A small model that answers yes/no questions on an image's attributes, trained from scratch: encoder num experts 16.
Rows from block 3 of the image encoder of a small model that answers yes/no questions on an image's attributes, named by matrix and row number. Rows with one number within an expert belong to one neuron, the router's apart. Each number is 128 + 32 x the weight over its row's rms, rounded and kept within 0 to 255. All counts start at 0. Numbers have three digits each.
After each expert's rows are labels from the 100 images, of 14976, where the router gives the expert most weight on average: "peak at" is the part of the image that holds the peak; "peak on" is the class under the peak. Only what is clearly more common there than usual is listed. The data: made-up road signs on poles. In brackets: how many of the 100, against the usual share in percent.
# router: slot weights (encoder.blocks.3.mlp.router.weight, 32x256, trained with AdamW), inputs 86-171
# up: expert up (encoder.blocks.3.mlp.up, 16x512x256), inputs 86-171
# down: expert down (encoder.blocks.3.mlp.down, 16x256x512, transposed), outputs 86-171

# expert 13
router.26:142110136042117079126135216092093144144114072146106131161106106153107188066132156127166149153149091163095168167164124086122111128126101090076072113144102158109110133185074173143115039139091107145106130142073077145117164129151153115159094181138080103070061117
router.27:140142084105135116109173128082124179145059128120142118099155143143121157074112163127079186124105140131130065170176154064137116090154077117176103168134144144115132154152103130122119127118105102175130136111141080106088198164158150110087130151173102127078108077
up.0:139126102112104131166149090120093154140101108186062200058157183060136126144140156059101117160154195138131184068115094152115099170126164143089118170107180098113150172102075092083167125136082110128147131161144148110119152132175122143112133130147153099099118157
down.0:076131163182062147112138098154141147183130146102091114160125100074120074172119148116128077129141110150152128177161076157130030133126169136139159094140125110141123092207171105147094106143112127097151137126167068129160108109139121117097142059134125151095168150
up.1:131142182132114100097082163165186141142115115120124090144151151110125133110089119146193130057093081154118078159100124158095112135172158128145174158081129150109149145138126107128135116131077128102103150101152201138161114106154077107146166174187132148160114119
down.1:106112156149123121110156108124109070131139178099158134090121127165112156136183130133084159111113133154090160146127119100087132077133109159147105059114160083114125185150151166135143134135134137159116168145122117100165127154099177149147135120136136138094147067
up.2:103107177099129134140116143229136107141136180133102144105109135081125138149163098170135096106136106129156124150189143169124197213108108144135078148135066133097148133155096084109123101126094098152151146109130145174130134067122159152144108160169148123158101092
down.2:144150128094131096134130089010084119139093087170145063119142138135101105166166148083140134181137133164110135159087117141137092062125145105163088119120133112185148125201145136134202120166121187128103143129158135102098109102126193049136134115139141145078103119
up.3:123151150107179133110100122105188162204175165166051102159085136145142098099110167094160144167155123199126138130110115169162224065077134142111129175132155122089082109141197082130088146114105175083129093144138080087131097103111111104077115151175085159083128122
down.3:109105105128121137104116115153125104052141189137121153142148128110049149175081110095143150074113097111095109063202106128107153173207126150090173066118083124137157134120149142072223139136141132106145069083119150137148054156088092161144150142069117121106169186
up.4:136113163141155182082137111129128098203149105102160200160137122102122108113131180120118081141147138150154145126107129167129188123128102085068108151160159103153062102164111156124153109118074088078120154081163100105136109172142110115102141127075127126145107138
down.4:094106082126106138135089113146110177169146165186102103146120127110093151173143065102201120089137080160066110139141145103088158127145136143113132141147089168125138126081164101155137132139158140130158118114038169131116025118144119104106192130157101144069119129
up.5:197102117122143149126067138077099135182085125177128070112134163163097133115087120103101092110147156117134138099087126140145102107152140128134223112111189188123179164093173107113165094116184128138110136110153128100120111149104100169152079125107119159153135081
down.5:140124092153162070127192153142136140097160160112137169096140139188162105145111138112137187095115151060130120196102123090155143133086099176099044071150116106121114117101110124113134177101103109130118133155089090132124127132105106073126081115115127145139050165
up.6:148123045131129152123159131144181081093089163113183144171092103160099119097084196116094188118111139128179080117110086186159166170099119147115114187129171150120106157124097154129121173150113131128155139109175142107099129159139077146086121138111112162073123163
down.6:115151180136159137102127112099107146162139103166097102140131105125111106131140091100143101087154113101123218065144129110118101056202131100121140073135122106122196113178134133132116104102160128078112080163138040180139121174157162128126128103118111105108152095
up.7:079146146102121190065102164192143188110125111153160166122168146082089069109090119161115099113118131138114143122092141151093173164122140142128098130107113166119124130129136088097091101148090130113119154092143064131145100158170145123151101142110082143100103076
down.7:172094124125125110109153095087100086170142165127145122153073147165082094121158118153179189170122087111111151116099139126080140085138129139125099130134119174133131078126107211146150126111107141120096150144062162137125137071116101142152177137121134128078171170
up.8:075111107127142106111150108192160147124140181186168180151185126104212129169124117130181171124115146111099166146152151130116101122114118101076079110119108198074119127167098171119112100142173082109103135142069134142149131107119107093141159119109126116146142148
down.8:145136164122194079108136118113157149066138090100113105082110161152077092122167104132139118127130128135126151124110144148152126110176115132158164211122123056076120141058147123117078151110109132143159136162153167178140077177137104133097146173173138078122122113
peak at: top centre (31 vs 12)
peak on: face (78 vs 22.5)

# expert 12
router.24:138072150149118191134177054115124147121034076087149153081134104131104133101097152092074177093132117059098078184150153119087127126137123128112140122153084175117145116162142146137068114133072149136094144135161101105089176158118171109077116154151138119111124121
router.25:138158123070130121120196123092126153142101093135117150151103177170142147059056185094135134154142108139090082127196153077139135120097104168139093140128104115111153081111139161140130090105125070164081124066172099146113209149188119097082122145112113117099112113
up.0:093091153111168145105146086133178141117132197135155094128115165150185130091141126110143127100150130160156128097114104164144160145112090192156149113083135205112100114140165151147130107096198109177151102107117146163126126149146108153059182100179124158150133139
down.0:124159080115116085084125152133139114111168126099171150122161133123118165139178131166163105143148098091116102087178142187209089098151124128160153134133027085112147143083064142134159110142114163147121134097211110120140112092099187180156146149102129107136088173
up.1:131122163126126114115155113091109072052151112138167047126128122138127118191114150146131108164124080110162096119156051135122116119127103190080160107102123174184160088135128119123165125127142115082168059141172105146119133144151115143095066100180128139081146094
down.1:143127157155113108144084094126144126157161107148125149145200147083072181105126167138112123149115121140152114108111114076142120160146100135099122110155104113060144129117080114064192136139110114143126105065115093115134136096074194102094141085118147059150114171
up.2:163174052114112104169162143115170107085109132128134097119146087163163078124108139112131122164130111107135126070180105111176173109158149121090095158147206049167106107136133096134132146122100146132108140089088105145124111121095087123169166084153121108093167124
down.2:103064161126086121151134122098142158106149095156139161172124078130178113160180102169152120091099098125177141134060122102080136080076159096136125122145094167136135176093147129117154104117175115172126115131094163129160184139118056119144126150117078174158085131
up.3:158182148135142116129105167154140159079070136112174101156131124116148118175150102150100091161149161141127142080107136149128122084202112113126141055059135155113140142114126122168124091109180127156140207097088107154155147117128148149102147138143126147126108150
down.3:120145111115065127138129170121139147170101179092166183144134120180194135140113138081169199099122110077123091151192181158194156104067105138135106233146120108164129139109079148135174114132142088074128084121136113114138084098150136122100133094146111144073059129
up.4:141147203093099122136123114139190116114117104148116139157122121125101104178165132173138084168134146082133174179184154161113135148119148104112094134127060194088133116189174140124079139138107144156118159050095196132091157130113133116136087096093119105103089104
down.4:104101045146153109118155116108125161102150139148108103159143122099185163108132123128213114138057063122104080115076195110166140136052088115160167114129181101134159097090113106177168153134115115057106137165081083123119116157143117142118112130125149194098109154
up.5:126134134189162139080128118186100098094103183142106133102127124113200131170126160160177111071061110148158124165141117109134120097118167140154141146075175100118122102165152113093144123144101129084101116196090141103136134087081086159104113126083137154099158092
down.5:107099136113036071131174117069106118173141077108189139111184108160123112100153111155060217091161098131127112115131132119127129143151125185167148128136105117105119093130106157145098120151103118120178077148148147163079099096080119165105169122119093085120117119
up.6:143127174128196124150099129132046087184097159126115127126116130137076186143164167109175099098129132142116072111122166173122159139126109148168074079150162109109101084110117112176147169155105101150149169145149164109149106099053093155116117090103197151123061132
down.6:088099078129041127166119182122144088067123169115098055143127178091118132172083129082040119115160151122078134136145100126121120140153105099186155146120136100147116137124170141106138122116140116139113075138105103106116155138171156114159121194138137138155149053
up.7:208100182121190100131079189152100016147082183159107154078127158112129099152108091145084136112095097115151225105056141163083129109121097147137177190120146152122192122164103166165186130159138129174098129123095103126096089109167176155053128123125098114133166075
down.7:095139144165064161203190101147110226073144142156065165130111140158110138086146151098116138140101144139132047120108090110149165099081124133137108086169126082123061144092199145168115120083085148091112155124125153117129118111143083116144135089103114086072122092
up.8:080141155119143152162122133148119112121162185084115147120117127095113216128095120110116173113098144095147114150085151179055100126128188137083155165176094099150095135082100066121148101200100114153139066218183101154178105152154100136165131167080123145138115085
down.8:119124149120189129126091121092048110158105163105130172099114113122129107126171123131142114125096160171078132074121117087140078159154134126144086128101193144057154093128205193116063150144160153151106153095155133108149150154089166121116114169135088121163080109
peak at: bottom centre (35 vs 12)
peak on: face (47 vs 22.5)

# expert 15
router.30:161134120095179122158141101088171128156095127138126150095093159169102182067146137125121176075131101141143085146149172112136127188143076135124143119164107181035153134118121122122135147159093098161097068117143090093111206117174138136093111163136144124116092096
router.31:109113125137083138171140097119074120118102140104207133084151157098070120098132159108124187146150109074079122171170107118184104116085103138164083155135082116100102078162130147124080088200104121161158123077136070075096148141162139055091114143140119108105146127
up.0:143126138144155116158184087143150182171156086114115033138139116124148075150128166104154113117096170157106131143164149116157101135093136089067067137151110166085102131150174114138110147168103117144137080136145187085083167090116146129104175140054074172138120106
down.0:129191097121119111020096078144192073177134150138153166116107147090011152158137126166110127090126147146166105134130123103104176145176140116117148147118141132126141165101132183096149172112145149129117145174161082158160106123141097198128131154200106166106106140
up.1:138150186128127175120160120139122144194127091134140142144074124125121100131091169113137106177147104102100127069199163162230138131140153138145168051123128143157110112156161083111126128116086126166107126092186136107116118138176136117116099129157100104098145126
down.1:158107110152193108152149146086212102060132181102066078135166160143125165123177154126153123119130175136124120113161119158076147127090147144093131149124114102085135093127149111098100077142110113112137132095095129181123149147126164132139153092150105163110150156
up.2:150148104149144181156138158190167121107154098149124146153129091134220066115141176162157137129123168081164166118158092120146164186127127144164044105130072105088109163104120100078108108128157174092124146167168171137084099070170178098164068121113129148110095097
down.2:155128157107105185149112144047095151195105145159131083140138085026103157142132079174143113117130132116122159124109107170047145082183166125094126120117111062191154156079078140134159124123124097127139158117116138095146089179053125093129156112152126090136097160
up.3:147130132138090182168122092106116201188108134135120110123059144044161173136158071099129117076123146114106107101129128121066099138187090172110116093140088058157066138153153126121105179083113076109069084148132205106134133085140095151161114107203183085116180125
down.3:053192165130097125111131186116153095123148074130165144140090109056120068088185156070122082178091110149135153100101189152189132100123186110091091060138169092122139134115161108138142134174193137129128128121132106150146128135124164136132146126095111131128091160
up.4:171159118114160144107112164144150096096155128140097144147164132139072133090032095102086153151114118143168116076101108123145146166198135143137169119151120106158098151154151200118134124137112102135126172097183107129145107163170131156124115119201123081098096110
down.4:107073133109117128114136126106083128218117074108098122163139093099096104145155124093187116116148146099115135156075156137246131090041150149141048137119104179191119091054118122135159142107107142126139144154127117067100157138152148093096135106089153142171137092
up.5:075146153192115109098153184138108132002082108137102101149123105111169141089140143093083108120130127149166153115144150109096082124191106104075150122093142106088094130133132099074144139149132144116125102171098160168170123151090077182153113149106067157093151088
down.5:106082126122161164173089135076125148171162157123088139102099081179049127136135122107226210149168099108109102174133100143152179169130151133158088157126050115150134166158164159097164101124045088135133122118076047098129165108099124077123073114113073100176079142
up.6:189131099097174109145105158102126087200164173075172109169133164097149133137126085147138131095140142206155117154185182154096169120093106114183151119102153181115121099072095129145120167154144121135133084106100139175146102083119083117099152133169165125065084101
down.6:101148131146084137130122096125181141075118141106161105090097063077087114170110143118130122143119113074142072135080100145142139064135116108120121140163136078145123081103099146114195144121137114165127161154177182100161135132137107086101164155068139122170098108
up.7:136168146176177157098180147182131116102156137090110118123210102132084093131137105153087157129145119078143150137168115167095095046089115122118168130134181134148150125099083112140137154111162142070088152160097135161138103090110217138130165124186107113089143117
down.7:102131122149087094128152139075149135127070121143128159133070115103158193188212183123109148145134130173114110114102136103133119166189153151184192133176130108134105133178143112121150153171146105190158090083132115145119164176104044115113099165144113131193081124
up.8:158198081144153077087155168120111101172175146140120133110150155118122143116138164104129072150126071106166151165139130150183122114087091157071097161100089163103134121175098089135144135103125156126127161168112091074166137142093126138129126083151082115150075096
down.8:106086148168057175149094067122119184127147153132178093144064059083171106134086114143142145117142131160162118122122076134089147120061108126121178088128137089191145090115135107120106129113094123156132102146114084138127069180067140124133127131133088163181128156
peak at: centre (62 vs 16)
peak on: face (80 vs 22.5)

# expert 7
router.14:148129099135150130142178034142122116128127112126118156103110140165114132062145143113087135168180099104103116148168128113162046188170104151151155150150122148119100038116134173166092102127142083126126093091176095133101182169155133103117146151108103107104099075
router.15:118122094125136135118184088091123130143088084138144117145132130123110141125158204147135176099120184070050124105188180120084125125128101108140087129126114137139094137163142134121150079130117107216110105112112140099137152192129194122142098154101091114052100133
up.0:086171113133232193125152124099115155124100126125091080117105161135085136174094110143152149084149172103128073160159110162122142123140130216158144134156125092128153115098092115142148098141218101153173118115164165141116150086100134149087112148126139138117097123
down.0:104112112111088100109146125102148099081134092124188090113128119134149133129124133135151159114126125132095209141138116160149102142183104052123141079121125174144116172086149142135098134125086128111134135135159103075083104120152126154139123103084119130107086141
up.1:133162159133161183172124164169130104168147151134148036103118139193160137094073128124115130095107144030124116183179144120059152109149141191113198134126114077156153109114156170129082109153206098126163143083100067147094129092134146157117156135160162138151148119
down.1:090148103091100088113141134135104191135131167162109199156098148094119101115179113126161061118162089108149129137098128156168169104121116098128107117130186139127146159097107069105106075140119162139155160147111120094141120127188145088097174120120142127124069135
up.2:188127180110108137140136139154128161114153146161111127113118102198066093106127104160130088150124122140076117129130151145117141076079127121119071093158148138208121110153214105112160129093104116176184108090089107139105061130118081143130165140140110176160050150
down.2:088129032223147102119156130116219176166134155091124142114100107074127147117086059148120093111121127129138154177102175062060149164168157108114124150135128167134103119068090178137054080107155137111155104083134132129169149168146161103102130098130131119101147116
up.3:139140122171128096068154113184109165057130114128098102120058127146197123151119128202184089091095118102132075185128162124101094107147080139112097195121075130162161152117078131112111123158118109118118098146134106110135128142171161124159158101156159122111106185
down.3:156156171132103099148162121101110112122120129145187110134119112151047123103076170112051106125101123139107147100148097134166161143174115092137126095133141167113080151099203122106125110165203161154165132134114126087144152122109134117111107171170067128094155063
up.4:121147087130110157119123101071113152104139154101068137157165100120171136172124203120107187146111145240144177052136102093103165156153126198114075171141149105087127125121159089114125109135106113123094177161159089163123155112151127162086111132081114158110078179
down.4:172120093114133092124140132133109112084119094118153173102108116104125105108127095132121164127134176146093100118109113136078113116113146104122116107124148145142159111113132140148061174105126150058189131178113136092152105114100121116192112169131089073172113171
up.5:099155129207148116140118108127053127053138090105102131104124100050127172118134048109162124123073162059122146113111145121084151133159125101158121054138155168118167139166068171158066106156176116097085110148120083151134098087135145115102098151117129138112211163
down.5:149111107078122125145129122146165136153121153100104062124101099095085103208088174117115096121092125177098116152112161171112161110128161108167211179142106078124105085123113102108162124130108156123166069115138169078103126134090106071170183078161150094196143135
up.6:064048136112109117161085114100142120129110126144149144086078146193112115187128131137153093155131108169108217091128134121153134107146199158123130104118148113118196121156155154149111115132148118141150098093129104129129158106130088144127100130107126171126160149
down.6:112149126130092194074137129042153107181108109146180119145166110093109090197129137155174183106169165078113159106124110091161158224106132118173089106119113105099189148099112102133125108145075119151102164121080148145186146134105130134128130125120072105162072148
up.7:100091186154105138139178131127097114112108123177146076082097159126052132164180147146150064107104119111103112120137067142197185136149100132105119051136120183126081119142140114117126161148061132116170128190159128116129099088115095151080062141059088104105142179
down.7:175116167097088125079127119131105145092127201117141183128146132098069135094148114108150144147110170177093123143121179147135145120114143134102128160109108182088152122125105124119167108138086119095168122115102125139173063162180157154107095109166204099135103086
up.8:161155137133135132164126127105124098043114087124111106130137142117113112118132129158147066152149157191114076106150138097093143143092094110160129145122212174140120079099110122146145119159139091122141115099106135136097091080140153157174109083129119120149116083
down.8:148166119141181152126128100111120156117111196078128098137174053115144089086145088133114111107128112120118147148094076175174142169164137115150128085119146140107095083130096139035169138123098133118148117155098158104116116149167143046115120093114119136110135138
peak at: centre (72 vs 16)
peak on: face (96 vs 22.5)

# expert 0
router.0:094122142120123158135190112099112131158076124124193168073132156116143175107113164093122152148149140081115080094177156123144178124103127157130096130126109126134176110168103131102087090165121083179115166110183066069134219134122152134053143194076124096082046123
router.1:136079129084136126086154135085157185146120123137168154114138159120142163131118194149080166154146129176111152131182174116097089161147081155103078113083097136091161148125147149152115110095117070134132086093057108124143206139111107137135125145180122069147111156
up.0:140112099157103191112100113140155118145112081155169077135111103142120083120143175095059110102087190165160127148126155176110105070161148118100136157136197122111213115062046052103154139136145119133152132155148086161183136115162120115078129109105140101188099099
down.0:148085170146176174086078146046152148134137182103107108102127143100183103182087157177142115140154106110139112146091105107139145143129113101149171065101153092132125133140140156113149133086090138061141190102113179129123129074124093106132144125175128089098165135
up.1:176145111133139107098121121125113060060151149116137120123147127111119128092115186161134106113118170119102142076139163094117075134179117144119131136130092059116174096055125118166144148153106146108096173126136129127125117102165107124086159135112125177129186158
down.1:137120122128083072117178106102170085144113152131113134158131112140153144125150176125069122179162146157133146129161099126151123110136126138118106115127122116101047091186173133125134100151098133167149124141101171091093054128086122090075151123120141131055115138
up.2:184150114113113122136124095117126105093106126134106173101129067146154143169135114158129106135140124152158177199157153123163161072143217053118100161175132193104105141121149096144093093139199136126168128120122099072169108118081093089134130129174178118079178156
down.2:078137170111126196132120116068159104152111139161176174118103127090152169145091112090127168120086157119105090075145084106090076141067135184111159107146159100111111127158135096157072106124094102147155136120135134168146127120112130151130164136173120133149104154
up.3:142125075124087107198133146155154176157131114147114118076116172130063138132142093119129162110155143078096175205144131144117141192139106129100052160116119151116142138106092104110142130115149117116120125073068164131133130131116110097103161113091100100108193162
down.3:134129164117108094090102139115157117107097109134164142104128122155124098141134105116163171121124122145124138127107146101126098138062099087143103079130144124201096114165103124161123123092158078168183082153104169142138131080065137099132125061118105098125153113
up.4:156121144144142100094113114046086110130156115162117093168116128084044172120128047097219088128156088090106147090178085140133122212112134090135101131152147126181100131143168091142094127140102107109138123132071070091147145105148089111128154098109139123084137170
down.4:138162139114086113133137133146082116104103196151111131100091133056084127130164138092098092096142158221113150053046129129096176149086109139143160112133203109176148144063088128136142152154130128072120158114128143124086105098121149173120112144089113160130152126
up.5:137130107188184082159123119133094105114127128157121095144139178072162074170112086115095044141149131086123084122165136187145076143098137075138158127111112160118171152153102124090121125174165107071121092183148134129125072195079157135193146123107124175182162125
down.5:112156084138155126092176111175162146169147192145180133118160167124058094135094097109114086132107089156127092200106132142101178119105111074096085114143145077135081116101137145141084118147117140165117115141111210113136111111203105096140147126091099106075127126
up.6:174116120148128132150158126090150084089116161116165053114176073114124154173102089150111108175138175109128132137133143137092059133139123124157074094122152102100155145103111107150121132095104118114132082150133101133109065082082105111149102132156168174180109084
down.6:127131117139073110174106107145096137146138104143092111095124138173127151145104089064114179145134068222114145162121128098187161188128155111084109168111192151180067162133205155103109142078101140097136126094102138110142150135165126112078134149113108122144145132
up.7:133124110135074092068194124210114065138148146082068143100113129122166124139129095146163125131083105140106095145086112102080109088123147118121110138102176078139128102130206117140155151107168145142131151082090136127147151101109099121161104121122099101133232112
down.7:111113059147122102164101171092165161137166132171126124161133172105128091142195144111108153135152110098125098075111181151199143078149123076129112144166152106107155112072149133132092149149059126128127074146116117098143114119098167153122152105129109131133085164
up.8:157096147142151113131122101109073148142141145110142050093173152138034154118121162164170165161149095088101129153178133111091107165194156107086083083137125099107117135029116123138155167141170141104122127104120164172109137092131181104136120151097143106087131100
down.8:140140132100155138109141176120191110103113091201084158135083164089189177141130111124075064151091162192143148094133145125200112121143118129177128095145166180134027134120200099108161102142140129139168109103106090119110144214166102137081149122138127137130142143
peak at: middle left (32 vs 12); middle right (29 vs 12)
peak on: rim (25 vs 9.7)

# expert 2
router.4:114109100065109169133164134072151123141104089118141118110128164109129153059145183119092169138133115100082106154211163104156050156142136115152118147136154139097157115127104167137090109176102115160071127092155094112080216124147217088083103100144094153056114079
router.5:149107145117134131116139145075135117157059096102132132074113161136137143074104163134092174150149107107108117180172175089119117140146097179153128139133088159127120084176110183135104105156120092196091106073149093108104210175152173136070139203122095107076105081
up.0:170185084087176128140157109154153155139128089107167100157116158143125125125129080144177104124137163146085143066149113113142072060130118139123124172116157160054162124105124105110138116129157153167119115154134188133141081083143152138126187099141079162124100143
down.0:102063166122057150116132123166117061096160071179121140119069091112064122126130073096115135104125186088149083142138142080069165176145205140108177134176052080090128156114118150133136146166102087135116117150148090143114137154129122124096137107140130092144134122
up.1:081164172120215120138119150125105057117097198084112094150195159153065159137117151098143125178133143094140129185109154144135107164067189186121128090124087078136103112142084118114114158120105113130144165071130160094151163139192089145055155154134124110172110122
down.1:156160094156059117163124131096059100117157119101132152130132089124147109159130135132110139118083175186142090068118123144127109147175072147149111160142105088133091148148172129156116120136167096109159085091056099087146096105155095078122123120150124108111153127
up.2:127145104132165107141126121108151117095119135136099069124113114164136121105130130113151089105133162104111131180118130171123120150126109119166122147080125097116118127151142126141107127134100141123113202110115163144146075101059113089152169110163147069147108062
down.2:161144177155151115129095141148094154167130077149142117131102147104164104195158127110116140155118150103108125150151061175082111136182132200078091106134127121137203173142140161122174149126137099156147159132150099113125152145114147129124119123150121151140184154
up.3:117143094148151096121161088147110105142101159189120081134097146096207171173112164153098111132112145164125167087129158100149122139115105084155188147145151194182077100089139089113072147121110169130120133114123155116126101094157141147150141091116155153158192128
down.3:116108088123151129147101138094133127112090132153114093168170153098088118156126157123159113118122165110128121127181130120130174135128096179146128126110091089033173133159149123083111080171158144116135186150111128114131151145141100103173121194197137111064071144
up.4:140124132138127179159099100121119105151147074111184162135147105111147091133094131124136132122130157108120087182099162154087133105065159113128098148121113116090014144190150097130129138114092150148146166184099113136167150059161148089134099081208150103117143155
down.4:052169151086127109106143126117096105120141165175112060100077124136164145167176153140104104132116113104117148081160081115169102131172136161165185047150177139130186127149151088152095103126150132167143189148177114134091069149116078167088119147102117107179128115
up.5:090127088088124132123087157124162137181147108157124180140116138161166117110085062142092162096165087114108186152102165147099125109159121141095113098087079154167154124115170142165159109070174135164104096114121153137110139128121203142196113144122112129177146120
down.5:182116132158063126125131118090117176140119075082159086148121160109114109146166136125109135144139162199139128113113113148162107145134126134139130113121094085103128157142055109113083127112096095141113171170144153147178099110113098138076099109193109111104168123
up.6:088160153092179118119143131165087143093149069085124119124132148076142109108137149148110176115174078128132078115123156125087124100117144171099163135147116134088067156123082160209192183135112072148125204143150093077149085092103189141120120122077082144108147185
down.6:141082157142103122135130101122184144079144205172150151130132086179131170141179151114144105100122181112116063146161087165080161141158117129134095167178089163191156104097089095090103113153106163066103077131096104107101145147115144075132136144098136110102118112
up.7:143113171056158134180142105081097104114167108124102160136113207118154148101131135109125126101114062160135102070136113126125101119129112139098137128155184085071151166174093113129135148082070101124153142144131117123157131137162170119161111111110105107110164120
down.7:095112145130064135111125178142132117121114159143157148106110074150124177130119185143136109143142149129133124167135143185128200114143102118129165172175146113203080098124123088171130111139093123055093094130119121138105107108116154156195152156094075139124095129
up.8:102104191135110092125094105102143088087119100166169110091110090132151112159136050134144189134142067132155206113132126152140144129083122098106105148090134148150095132124052096105141165120126121116128095114151079128127055162153158124092125140123086128204108161
down.8:199081155097088120108124168112090189139097129126125131121137114126065117138124124098126025131114182158133167151141124122214137093180106133112122111147163090161083124131183154116166098121176160116119159170163166104111146091162126135120115177147178081080139091
peak at: centre (38 vs 16)
peak on: face (52 vs 22.5); rim (29 vs 9.7)

# expert 9
router.18:150113139119111143150181150120151104125093113116142172135138147120135180068109197106111185132148138122116087168187176095108125142179098131176117123146119143126143099161115210147078089157098083142101135094169102128087203125179170116114131198128077113090175109
router.19:131120094099085149157170137099114130153091081130151127110099140129125158071125205128091182105115142120069125150197133084150044141117101114165139157129107166095127092171134192147116111124130080174116118118164103139101225171146146099077144170128104106088103119
up.0:144054119156162098148176149115056157162139136116091074142106090056078183095140113142143101082099150142114148119142102148153166153131132173099128131135135177127137132158114194139131126139115151111131128171189145135160134095141144166108122130126127116139156157
down.0:152105135145104080122112116147158062156120102119153182085176103138079040120173125104145143128182126173098143159166158066120136057158120097125139100112133134138122110125144126137211138073102167118070190115135130146146087120146149118163157168154093152144131104
up.1:052168091096126134138104110166064135181063078129112140163236233128128092059138113095153105114150130161136105141098103187174082096096145156072160069089075170085141111116091135190115108164113093153155138143141167153136183156146133139163170144107128099185102108
down.1:172101199094147153138107085136134055101147132085124125183042092107131126223135073120160105147159131137111100121121137138170168131118098141147118144168166073154117082163130153102056175107112087142122168143100111145110079180117176145114112153083144125139123122
up.2:185082098128129126188093135154126159096126198160131106116205128180163109188131030113167140116078141125114101066205131144087123152129129130155124047140115168056142111138093081112090187127183134157144092156149115179151157093097148119127157117101099093127136139
down.2:117129109066153175122163129148101136108140120143061176114157118084182134121218160110093168145123086131149141197156139111145143154126083163128144127148138127157081177180110160134164111123153142144139176129124088160132084086133135184113141085178139127125115139
up.3:106125160160084089132106162118141106136154148099098169201120140060172140162116162117143138148072180156101191102162125129125145147169135117153164061127089089094145163131088127123123125123124126102066106157126108110164096116168151141157156102145154109110074142
down.3:117151092119128171180140092181185113063141128119155109140090132159065143075124069113160067103099111105142168126077139141110149108179127131107103122126120150176137132107182148118106129127098109146123106122137120175131126147163164108112098133124153137172115109
up.4:100141095114151136113138187082183123118147199182148103131085213171163110120112107121161120133096120102125165160165164099155057128139140182127120108130079107118096113200133115109107129179059122102158128134124130144108146130130102136122143111081094113095089119
down.4:123125122129131175098135129137159106082096138120150181106188088117110114097091169107120122119144061212125113134144132192184212153099156091169089144097096159141167069129165109129143086092152110108119082095093160122140120118174117106109141087155105165162108128
up.5:118060131128148202121114128095149154115174129125115133153161143103100112186092158112120113126132058185159130175117139133168197092134141110075124079056119102144184124144154157136192133143089116105127148097168224158151138166153113122157060095103131186152082158
down.5:063150140159124084141109158160134082144143081133171032082152087170136071128175139113120062151147162115119108105118110102098128144111177140163151142125074116115071124097086127167164095121160150115109183156111123145140110073135123141165146113158160127121133137
up.6:158123138163112141136125149110120169163132064097082056124073088134047098137203092153175096091173147157104187123130166131139223074147116148100152059115087097101136141095063113128131103158116067085173102166151155207148136107152146131143136209122142116122125151
down.6:115093106094157043119107106129131080138116145144207185056165105148162118118201122110116128174119143145159085136149110088118095111138139075102146173061133140168120158112084078091137161119154146104144105130144111095165101132115091174147117118129110114150145082
up.7:133060118123136159104129135164113093127118139143184158133094139158124136072151087127121124118078149164138147161074061101149130118184123162132117120144096132192108106162139136174099147133100143137109172071124098118115124109141195171135100072171104095197054151
down.7:090141055099093145167139079099153200123116129101108097127117163135153066128132073179120139105115078110137083107142117124068128152096102119144164159123207052094167174120160116083132123142128150079158098161136142119128129124143078125164163135140154105104056119
up.8:139134153139119107160087139162137112133139139140108074127099105067151135181122162130073080126122134173111111100153158115116136150162140192112135106167151102143076130033142168103134131160171112137127093131114156067143133103141093156189151126099077124152132179
down.8:140178128167080139082168103130098085111138173149124137111114151182021124125109115115154209161118114143148163076172111093154174115135139063127165084082150119104138145117140135134109147160092125103127151145110150092150114093170148148129159133138159109165140127
peak at: centre (42 vs 16)
peak on: face (45 vs 22.5); rim (25 vs 9.7)